python train.py --model="multi-label image tagger" --horizontal_flip=false --arch="resnet" --norm="batchnorm" --hidden_act="leaky_relu" --avg_pool_shortcut=false --init="torch_default" --learning_rate=0.002 --beta1=0.9 --max_steps=14200 --batch_size=512 --epochs=149.1 --warmup_steps=2840 --weight_decay=0.1
Rows from block 7 of a small multi-label image tagger, named by matrix and row number. Rows with one number belong to one channel. Each number is 500 + 50 x the weight over its row's rms, rounded and kept within 0 to 999. All counts start at 0. Numbers have three digits each.
After each channel's rows are labels from the 100 images, of 14848, where the channel reaches its highest value: "top examples" is what is common among them. Only what is clearly more common there than usual is listed. The data: simulated telescope pictures of galaxies. In brackets: how many of the 100, against the usual share in percent.
# convs0: first 3x3 conv (model.blocks.7.convs.0.weight, 64x64x3x3, each kernel summed), inputs 0-63
# convs1: second 3x3 conv (model.blocks.7.convs.1.weight, 64x64x3x3, transposed, each kernel summed), outputs 0-63

convs0.31:488530455533515496513594508508474399477487513462467509507473528470486492603526548574468472403529575490468500536513494496413382524515508513373537426486440435497508535376483448493509518494625475
convs1.31:480549441473546573503444507493567540587442534563558540474481620587503475500482448437411456453571436508567435542587542473456558489503498551524453550574579465486485584507485461468490490423508501
top examples: winding: clockwise outward (36 vs 13.7); barred spiral (28 vs 9.1)

convs0.52:511467551460530462481433490436456636447433477539467481481495542488484513494451509406474469476436491487607529511541521532314503556518550510432497462477502615436480493453466537541457495528486466
convs1.52:543545468472504416522557567539521483493428477451613514457559503465560534476510479572441535553515504500513550501521531557398446550433469418505460483427363490499599450529523499507486594575499504
top examples: tilted (63 vs 18.3); barred spiral (61 vs 9.1); winding: anticlockwise outward (42 vs 13.4); ring galaxy (26 vs 9.4)

convs0.21:497483538502553484489473427379529575542420446523569537454501502535455493503437551572539531517476442515468490463353557564511483519652475467543535451469529537485454541531525530520483540537405470
convs1.21:556499507484583515491575468458479435631522475506629498513468476501477485504470495490463539613573475349470536520592481597559459499447514498511523461478464524443496514478482484444515547516465409
top examples: barred spiral (89 vs 9.1); winding: clockwise outward (46 vs 13.7); winding: anticlockwise outward (44 vs 13.4)

convs0.49:469554425534447511475514546532469488477440452454404435424431493424440520485487538570529426479442463477532515542488456541470506549508517378423508486499425443501567585484409447425456525432489441
convs1.49:518528499476509561409501426489511497449566513477528566447582512535441491503503443434459506458472489535490432512652435418492472550520535435573502619517574477406472555523471497501441562433489479
top examples: bright star with spikes (96 vs 25.5)

convs0.60:547425497472503465534484523451421502396507503421411459415515459469540481391456565556435501500473507516555546494437527528553463535414574501544501480476532485526571610548552474499398507504423462
convs1.60:490513508509544474498490545537596533491414557456533502411581539496578482487507351541450483465425514503439458522460359484447476547533593543522445594486512466490539426516544458498528498542504522
top examples: irregular (80 vs 9.4); many stars (62 vs 34.9)

convs0.63:475447531478556454452418487367546563485393472493527482467507457526464483491409552547549569493443536499497432437443547501526474554562485461436500427493487572378443529438479533472485460578481465
convs1.63:531538463549546524523590436500538480543470456424576482532566370541444583495423521499493502585489507442541523530445480557531459470433479409490522362442454538465533458517490467567515521449454515
top examples: barred spiral (72 vs 9.1); winding: clockwise outward (48 vs 13.7); merging pair (25 vs 8.9)

convs0.55:533472504525457486526482468505355502494523464529436453372542452451564484473462472594447463485468480511462500479480482556514443560451435595469386479440479421496511541457537422477448530413452486
convs1.55:483446500562527420517440514498596548494543468476518519454546615448532475489466447448480505545486473513449490513529505545434523515566624612541411572511443521494616526553511521432462422495545510
top examples: many stars (66 vs 34.9); irregular (36 vs 9.4); two-armed spiral (25 vs 9)

convs0.18:518447533421499444461528508398519481436478458511413416448521550329546513507508410472468536473489433437567491477510528527580513530467510486534478509416480565446538434459537547543447490520429463
convs1.18:542503443446563512515513610486535450386486456535534556519636514617489537466565539475546500512432473574476485516519498487417405464494489424448472451454512525472549558469560505507461530578486555
top examples: bright star with spikes (68 vs 25.5); many stars (63 vs 34.9)

convs0.11:522542469520535473490588637492520453445452470566346426460512519508493507492465541423526581470437431443580548485525477536483532589567540432497508472520552561505476441452519575495516461504513474
convs1.11:471578477448463412463559537459475417488560515530446473528475433477549485494477525488556574557468519517495569417533493616379439427495540554522531434480443518410601479511519486426527517457472506
top examples: barred spiral (46 vs 9.1); merging pair (32 vs 8.9)

convs0.6:540495512396509498407572585448470452448473458373504480499454459501524504443474483529487606457518498426532431462556365453517434511453564488415440457487469480463468479428471498494539476459524490
convs1.6:486473486456572542494493542510599476552408564531499505557508465526371479493591499452428533482488480533524501515594548454533550489492493477443492587524597503550435502539470515492531482333452489
top examples: many stars (72 vs 34.9); winding: anticlockwise outward (32 vs 13.4); two-armed spiral (25 vs 9)

convs0.59:524511528482500431493527412420513472548471481448504500523497509461461523429541492550357417443440554453487513446521540551506631489407510420425495461494445406483483430461450479514430551485466510
convs1.59:570493610408421517467425450448543484551504446564524522459495533453458443559467501499539468462489493444438467594471505534453467467553507444579663508431517412543533468488533511499474523491534461
top examples: many stars (62 vs 34.9); flattened elliptical (38 vs 9); two-armed spiral (37 vs 9)

convs0.56:536486525449497417559450438418461492413554516393496522497498500524455557413481536502461552517494556483580507484540529433490398447500532487616512566529575593528456511608534468518537443509538492
convs1.56:523486581570545491511479568576534461659433496562469503471517530516562515444488449526520496490575455523494457519398392476496531453484501562484358503514514532536544414436482498480457558522474507
top examples: ring galaxy (34 vs 9.4); barred spiral (29 vs 9.1); irregular (27 vs 9.4)

convs0.22:433542527462521439500524437496500479482495484489489491434538518482447494440552509477309453461423550411465421483498508411498551521402489460447495420421527461510431413449466489481464539512474528
convs1.22:502476551507464551552467538462501454544614478582495504431538498506508467509406455472630472488493511412392454523492502486481501504512538460598525368423531521445559418481543533444481513540516453
top examples: flattened elliptical (68 vs 9)

convs0.43:533459501464497522494522608475351535386542526511421527443522473499490444489425592509380508479494521436502435467471495533517473460509495460444455509392586566515529491452446488473485560514465449
convs1.43:462583530568482524508532522500472481578488490426528483560560497427507486467497403542479522437634477465494466506598442536430444577502603525530427567488538478518518449529455467445469561544469406
top examples: irregular (34 vs 9.4); merging pair (29 vs 8.9)

convs0.3:479480458534504542458540521512428433492379504453474468587455446429591417463513455484434492456469491511488400488527545508532457507494556425537433418515485504468534528422363470459438522437529519
convs1.3:496456486534485509430514468528558547368570498563536464492480461386392540584547538522417581480429567517519507486435576492462482484497544413474509576542524499589470570514488544541519483465461499
top examples: barred spiral (50 vs 9.1); winding: clockwise outward (44 vs 13.7)

convs0.38:453409433541546465505532584566563534543470480554440455485472511532518447465477555532533559470433602516483534521506469516494483444499489435366588506512582521472561561454481538470357470503502475
convs1.38:532508515561461593501468484423496477473562444490443425480404423410429568541485535574535524508518609371487508437484461590467469497468510540502458473457444525515456470480471532570590503492449505
top examples: ring galaxy (86 vs 9.4)

convs0.2:505513579533505476473465579511518530406386452543437466506509486463473511469442502469451514433511447494531460552602480508461503501495486468509380437482558487452545461353469563535469410491523405
convs1.2:403540480466468391578617495522554458468479545437602506573593482469515610535544572560453540451469515516519543511494525533499440431512540454471477517482441473485516556536443447454570530488448511
top examples: barred spiral (67 vs 9.1); tilted (65 vs 18.3); winding: clockwise outward (65 vs 13.7)

convs0.4:471476519473446481446531468479484527442444478468509468539458501449476390555453337457537441465506496532584490485480478557375430529477583469497497477420538561480576500529405498519562522547553502
convs1.4:560499515407522428457465485506459550497498445533591479593436487461560446516514472466539571498437573585519582523532547479401422457463470506534554478495535429480569470510573479475465588580432475
top examples: winding: clockwise outward (69 vs 13.7); tilted (64 vs 18.3); barred spiral (51 vs 9.1)

convs0.12:535482535529556464573622524512423432499550557490482484431475592469459498466530462522457558510517574529443495488549473574541459433434577526472571637540468427500533567424457476484467514464536518
convs1.12:529463509460655538515579490464489512521586410583508474484546380533471447481492483532529441495516431519500468494476441546537478506497520488513481553452537553483537554513474379602522584542456432
top examples: irregular (92 vs 9.4)

convs0.32:444458519500495547566491327456502525483492487443479511435517499414492517510461447457360502496529500430492376507574487454543534555466524449376475507481454484510503456572475467503562474477533498
convs1.32:499439543515456442528484462476449484494486466586540542519525548500553494528560480536542470484451508556433479562451477576603397483519504515538398550481563663555528474505492514428411523455537441
top examples: irregular (63 vs 9.4)

convs0.40:439503502477485453481480420383486473455504476451465445405480477537495506425522541446379441468440450477429442441486500502474461531494451502439561388494481367486497399480555483472466498471462493
convs1.40:402502574504380461537481491515498465431484644515394522470421582496530531461524494516537545519586569505422488522544508509504528448563535566583485427499470513450478555502474507490475423440525469
top examples: winding: clockwise outward (34 vs 13.7); two-armed spiral (25 vs 9)

convs0.7:462539525470508528506470415539458537550500431493487533432505536547445533396463518415462499412498458468477497509549573374546417422561524512492498418473558503527445509467486611493498436495386503
convs1.7:507481501474497502487511541512360582521543509434543471536472536488455565526478491523547558562541497475437526413461497410545475543458466614478609414546493545557499581536471387481534521567490497
top examples: barred spiral (53 vs 9.1); winding: clockwise outward (51 vs 13.7); two-armed spiral (26 vs 9)

convs0.28:535457524379510402407470443560481570471475425536530494456478489494527585444525498520505475467457445473524557454494470520448510479373542366553507482439545520474547538486486523504384532523520448
convs1.28:567519492487500477425408423541508530489453470498507511448465511392531450445478494475445516600545541435457502547607436599473480476524543427495565502478444433444581478529524439486488567491500389
top examples: ring galaxy (45 vs 9.4); barred spiral (27 vs 9.1)

convs0.20:461471491490373513455456401469438392524554438533452479461477490381497479526418511547464588458473483507439543546465504484458494551503496523472466458557429463513445421590470403476474470472557492
convs1.20:540508593477484536571472457516470514522483438508535651357491605512531501471463398575450483470568449507558466570572522566499546518534472548533425553503540521554524456556505487507485522478503480
top examples: irregular (80 vs 9.4)

convs0.10:520471547391531434471499445600440571446475510556551485397576570375520529446443511474490509536520500355534581482533440472493507533459495476472506495438541537432478528545461519483468460507523531
convs1.10:528441591560544528526485433434492550611552385504505480484478514510548515557437480467496464505495440371428469509528494551537450614538513531501528443473526578533531461527536482429440569544520435
top examples: winding: clockwise outward (55 vs 13.7); two-armed spiral (38 vs 9); barred spiral (30 vs 9.1)

convs0.24:507500503457528437447469421441457500569507506593452484455567485405539437487457588538529460495479450424538509489478542491531492512535517522468526463467532497467697539391465497512502591467456508
convs1.24:526502461550503473550481503575486516490555374474496449498531451523567562507477531496485423463451491575474494475508413511491543573568558493527541465556541456436428527466504514416413584659517481
top examples: bright star with spikes (69 vs 25.5); irregular (52 vs 9.4)

convs0.17:528515533570524486590491510429521503473528530389453559547437532508512584450491552537411430524502503492489443467526569473519593385441476497526470500446422403443385481484465546537523514560483505
convs1.17:513506589441509525452521470486508473586494493542511515499546439504520440504485507482594524485527500461484468605402550496495519412492434446567641409365524425517606511497493453501510516491504509
top examples: flattened elliptical (69 vs 9)

convs0.26:415468448456479486455501453480415488530518481496486431369526512435515457435550435411409498503462496524438460486521471490510489515436498537475451476508509362518526387430429470454400489478463511
convs1.26:501503546571425476600485498556506471399561542507458530353456563458567534532440498492522591527436528541428507444518511464485480479500492580574509483507459540422515478593518444418450498530452514
top examples: irregular (42 vs 9.4); winding: clockwise outward (38 vs 13.7); two-armed spiral (34 vs 9)

convs0.41:534466516455563501522562499527402502555564554498510463468519607453515451526526417433501454532545490491644513487469478490597433523496524542405521628543484465541500518431475509421486555533448481
convs1.41:541523493494592471524587462489401508519525412482535468449567432512542450469483523542460476502474505555521451465496460563493399555529475556480507544445499504469535545508450368533473649587449526
top examples: irregular (53 vs 9.4); round elliptical (46 vs 8.9)

convs0.44:435479504419483443477482407468479478506499466503494429450530513436479499436575455436362546490426511469438467500514507487502505499425474505418454421524497397488440372495484485492376525516526511
convs1.44:482516585560415483578496530514493439461488508531542555417470563520537478498397479470616510490577533492383512546529603451539512484480506533570563433499425548530559479548527451426458483450491464
top examples: tilted (59 vs 18.3); two-armed spiral (49 vs 9); winding: clockwise outward (44 vs 13.7)

convs0.33:551558510421540466569550560467439520406508476536349463451519557475501499496485532471461563457494535471615532476488551524535523514603489452474457553417511603480509503450508536441494445518409514
convs1.33:530507491486539474470520580423474504583478472428495492465631502475531479488467401534389533523430427490433509494500505524372437518496553552467495529479482574418494466460483392528493535576506553
top examples: barred spiral (59 vs 9.1); winding: anticlockwise outward (35 vs 13.4)

convs0.27:490454507429550506478456513462507413469449490414481455477543532400509513506538470474514487435535595488557489519545456462449364475437569439494460418433461443386479376512477513499474481502486540
convs1.27:490550472521449521521504532445559533450479480515577549589508551636528482491577537478475548493543499556580495517535572492470543459362389401498457438547460548525542563545475479509514540442469508
top examples: many-armed spiral (44 vs 8.9); winding: anticlockwise outward (41 vs 13.4)

convs0.46:494514532495543512513575533598425568375492500489434469461464468525602514487460529520412461461592561518494481517583522510585548470499448393472484488488508558433576552513546445542444437526500457
convs1.46:474446536441479603508450422493512560541450599525533461447426463483530503514533484562493472446595530489481443546530508498464478545547526489522491579441459466375546457508517473439532527494500333
top examples: tilted (44 vs 18.3); winding: clockwise outward (42 vs 13.7); barred spiral (40 vs 9.1)

convs0.14:481493541469513484591548497426525448486485538446473500534479524519530523498571521509326437553469602473509480510547520487476558430393483527527505429484420382430515433505405451493510520500491512
convs1.14:480586584513469533461492480479594537534542528620542569493456523545514482473508514438587532489542480475481532575485505485472463423520547456554514460347605486467571577496498497568450469448535474
top examples: edge-on disc (73 vs 9.3)

convs0.9:497478485521542509523460505478382483525572525476461446450519509475489429489525466409534523520534579550502516523508553519414499494504477499550488543425486399516649453431403529475460387446450572
convs1.9:564491529447489463547551463528492525501618392523476527495512460481552490571424540534497534539456512563535498462456425560443491540536397508576557471461498453395507549528454426507503640514458521
top examples: bright star with spikes (62 vs 25.5); irregular (55 vs 9.4)

convs0.53:559523484407502531528557621547448464482457484405577522484546543468550536528505541511484506439580542477507512486533442424491425499489521457429531402402439466501507432472405517596456504480560510
convs1.53:443572421562499509539459568561660508543480530531449553630423579514524539397537504497434541511514446506516474542543519453523539475459445503486436480525528452506446502516511518535532456476544595
top examples: many stars (65 vs 34.9); winding: anticlockwise outward (47 vs 13.4); two-armed spiral (44 vs 9)